Rows from block 5 of a small model that predicts nearness at each pixel, named by matrix and row number. Rows with one number belong to one neuron. Each number is 500 + 25 x the weight over its row's rms, rounded and kept within 0 to 999. All counts start at 0. Numbers have three digits each.
After each neuron's rows are labels from the 100 images, of 14848, where the neuron reaches its highest value: "responds to" is what is common among them. Only what is clearly more common there than usual is listed. The data: rendered scenes of coloured solids on a plain floor. In brackets: how many of the 100, against the usual share in percent.
# fc1: MLP up (model.blocks.5.mlp.fc1.weight, 320x160), inputs 0-79
# fc2: MLP down (model.blocks.5.mlp.fc2.weight, 160x320, transposed), outputs 0-79

fc1.94:494500520529489490511530519506507506480559464509497501478499522508489500474508520482496445473465447493505553502498488501536498507531539516495470515504483487496455502523524524517432504493502476511494476508502497468440537441483445533532471507
fc2.94:558491517476463482490511540510496465532474478463522528517522431522487479524498496527522518526496512502445482505508519465540473511512447457477497521498551476533559491516502550508501541491503521494504508492513518495490524474524497467527462488
responds to: tube (32 vs 12.1)

fc1.21:514545491496492549498509479489491522520494512510501508493494467498554526467480488518474541508459509537469468512519485467425532481482527510488519542506515471527550488480457490472530490489471468496540479457512498516530485554493517495482498464
fc2.21:484545481512504469474520500512508484427485513497536532486469487496462492507505519495506474506536484463507525497515541518497454503529478451507475509459528482469438493526511497494483521508519485509482527520503500506469509484501430485492468500
responds to: chain link (28 vs 11.4)

fc1.48:500478511491515484504513501510456487445484524496476508493555470517485539477522527515534473537487464516537521484505488543476530483504522530470495499454473543449530492467472498497506501493511488478518485525475483499457529504537458515526506455
fc2.48:495492486490512504486487516516503526479492482496484469517451532505511477517446501505541466478480513491500496519463492448517497516482481493539478494462528510514476492512494492537502530544486504468467501538580539472501474531507535492430537470
responds to: tube (36 vs 12.1)

fc1.233:521532537545498488496497484496471492486524455480537494524496475534462512488522539519521572517471507474498478519490502510498484478481481546484524478505491479495486454492479475502454498511525514517490481501504480525525506494479502496539524534
fc2.233:509480458521508496527496494503530509474526533523476465484513530499491528489486522511477462516531478511515459486518548521491507540491506479505499510505482513504500503503506550441482478518548460507491517501473530460495501466499515475452496531
responds to: disc (44 vs 12); largest object: disc (30 vs 5.1)

fc1.276:518527491455494523529506523495490459509485478455513481511501486547453525510546501505499423522517510507507506515503513476517543504466512517486501489504518476450550453499499475493468457507509508556505525513464467519515503474482481452441536487
fc2.276:481501481501526481486529473530521464471496457515477514543490481524494544480488542516530511527537484520498507458495505499509472491466495520523502525531526508455485496531520477535493493519477506493453510523499538445489524517495531471508494504
responds to: disc (36 vs 12)

fc1.175:544512505493506534520517479502514526539447520467499481478504505485482469504518513547494456555462506486479481499503508499472489497524517529519458515485529506511532502511501521498450455494486481487485486500520515464523531507479443491505502515
fc2.175:490523492493492542488485517482477498475525492533521472535481472498479450506462454522500519461516536537491474502495487524511534511533455468493500513556495532465500481509503514491517506519524476524484498518472443541491504490552498475544476488
responds to: capsule (43 vs 12.1)

fc1.52:553496481500508572516505503525550543484474475491511537522543490475509514487489467486493563518445493483476463484509517517498458481484462462455505504512501478499490498510503530531477506511508488468494517518491516455531498489483521491511520486
fc2.52:517520499490499499523481500501429492477503520478522439524491521457520508447525511535497487525509458541537466491476526491446478482522493496482510522524470509540503490442517513467526495512536484486531491458454518481512502514486551469471503511
responds to: tube (58 vs 12.1); light from behind the scene (56 vs 25.3); largest object: tube (34 vs 5.7)

fc1.88:518492452559458505516480531532483497512499536505493503486531542528477523513527497506497499478475484463518559506492538472461462452444518492580489515503501545520472540544507503475503479501540536449493508493559509503494500493565463492499515498
fc2.88:476489528468528486478501495532505485513531485491507509469518483464485487481472500491590555470527474446496503488485491546518524550533465504465525491495501491547484476492485488494502513520512493528494527511461518519484553497469488535484457510
responds to: chain link (34 vs 11.4)

fc1.219:468487499496529513518477508471503488511481505478500493513510506530503501505483559516517492467475461483497458464507548473504505508505520547456453477496530482447508506519500474499499521528469480516516518502479497514536538531544499498509485440
fc2.219:518498459495479473470512507493501512511481506464485503476491466486458471497519473490472517517497492442518478529422503494469483494478477489483482492517517445501550508479492542519482476439466515521490499493490517462478504481502501479489469558
responds to: chain link (28 vs 11.4)

fc1.26:482502494442494497469484512540515444511484497530491460513511446519489537513490508434452499506492482485485507470499491520529463500514482526479536542477516435517499486485508474478517514495495499488540531505504527441534504485516542476479481479
fc2.26:465538468491499504539472485481505483443512493510510516514510479514498464498530474526505484492516506499559479482554493525427511517460512535489548516519488490519537514460487521476494469501541481495475526493463548519535525475531516494466493508
responds to: disc (35 vs 12)

fc1.243:510479478486486492503511509530460503482447488490465520497513510475560467444477460508514492529485495471521445474535500511482507477507457479493507473490513492528470454499500534489493509471519494481476489518525560507529527493527471452443555500
fc2.243:506506494491510496500543502503511493507466502486569477478468515537473567472531496485463501497490500521466515507495495508505487521503512467505476475503492511520486501504549498477524535490466534475511470580507530511479494517492540472485519492
responds to: light from the left (61 vs 24.4)

fc1.220:481496439515516484475484568504496528555528484470467509479536480498488517499547529531519486530508557463480535535523493474442523515504492460469500529481509529525513499526520494525467510487524523484496497455454518492490544509473514506475517463
fc2.220:484498494535493504511518472522438534483517513525522488487505530481503435487466500510530509468448474493511520515516535495509472500487496504542490475475510503507446558506487489496493519527488495489524524525499509553501468541575501517523452498
responds to: chain link (31 vs 11.4)

fc1.274:502490510521480536514528493526481500532503502486514523497501519473453488450469505535506511465480519507512495506500547499474485493518489453485487571496522542488522534495483491449505477470464520517523520520529473493516470530511482494512474478
fc2.274:541496527483473500535470506525551511535487524485513504499498496513503515496496505492462494540527493523474447543502472534448509546477503499480500530491525462517433529512502481523488514503471519500498530499503554504510512460487464515519496492
responds to: chain link (51 vs 11.4); count: five (43 vs 20.3)

fc1.313:506501475562506531501484482492475487470526466512493478492519529480439483489508518456457461471498537530505526494510495524491528491483514478531532511532535472460471517489506499520438515513525475474449508531510492521500495511497501482510507451
fc2.313:476522441498515522542479502508544469518450549483484507456463456513504475557501513505545521501541504439469481463503507483490514499475531515513497490479481525527535512490510488504518485479507471485501520441502492493491469498475502497514481495
responds to: capsule (31 vs 12.1)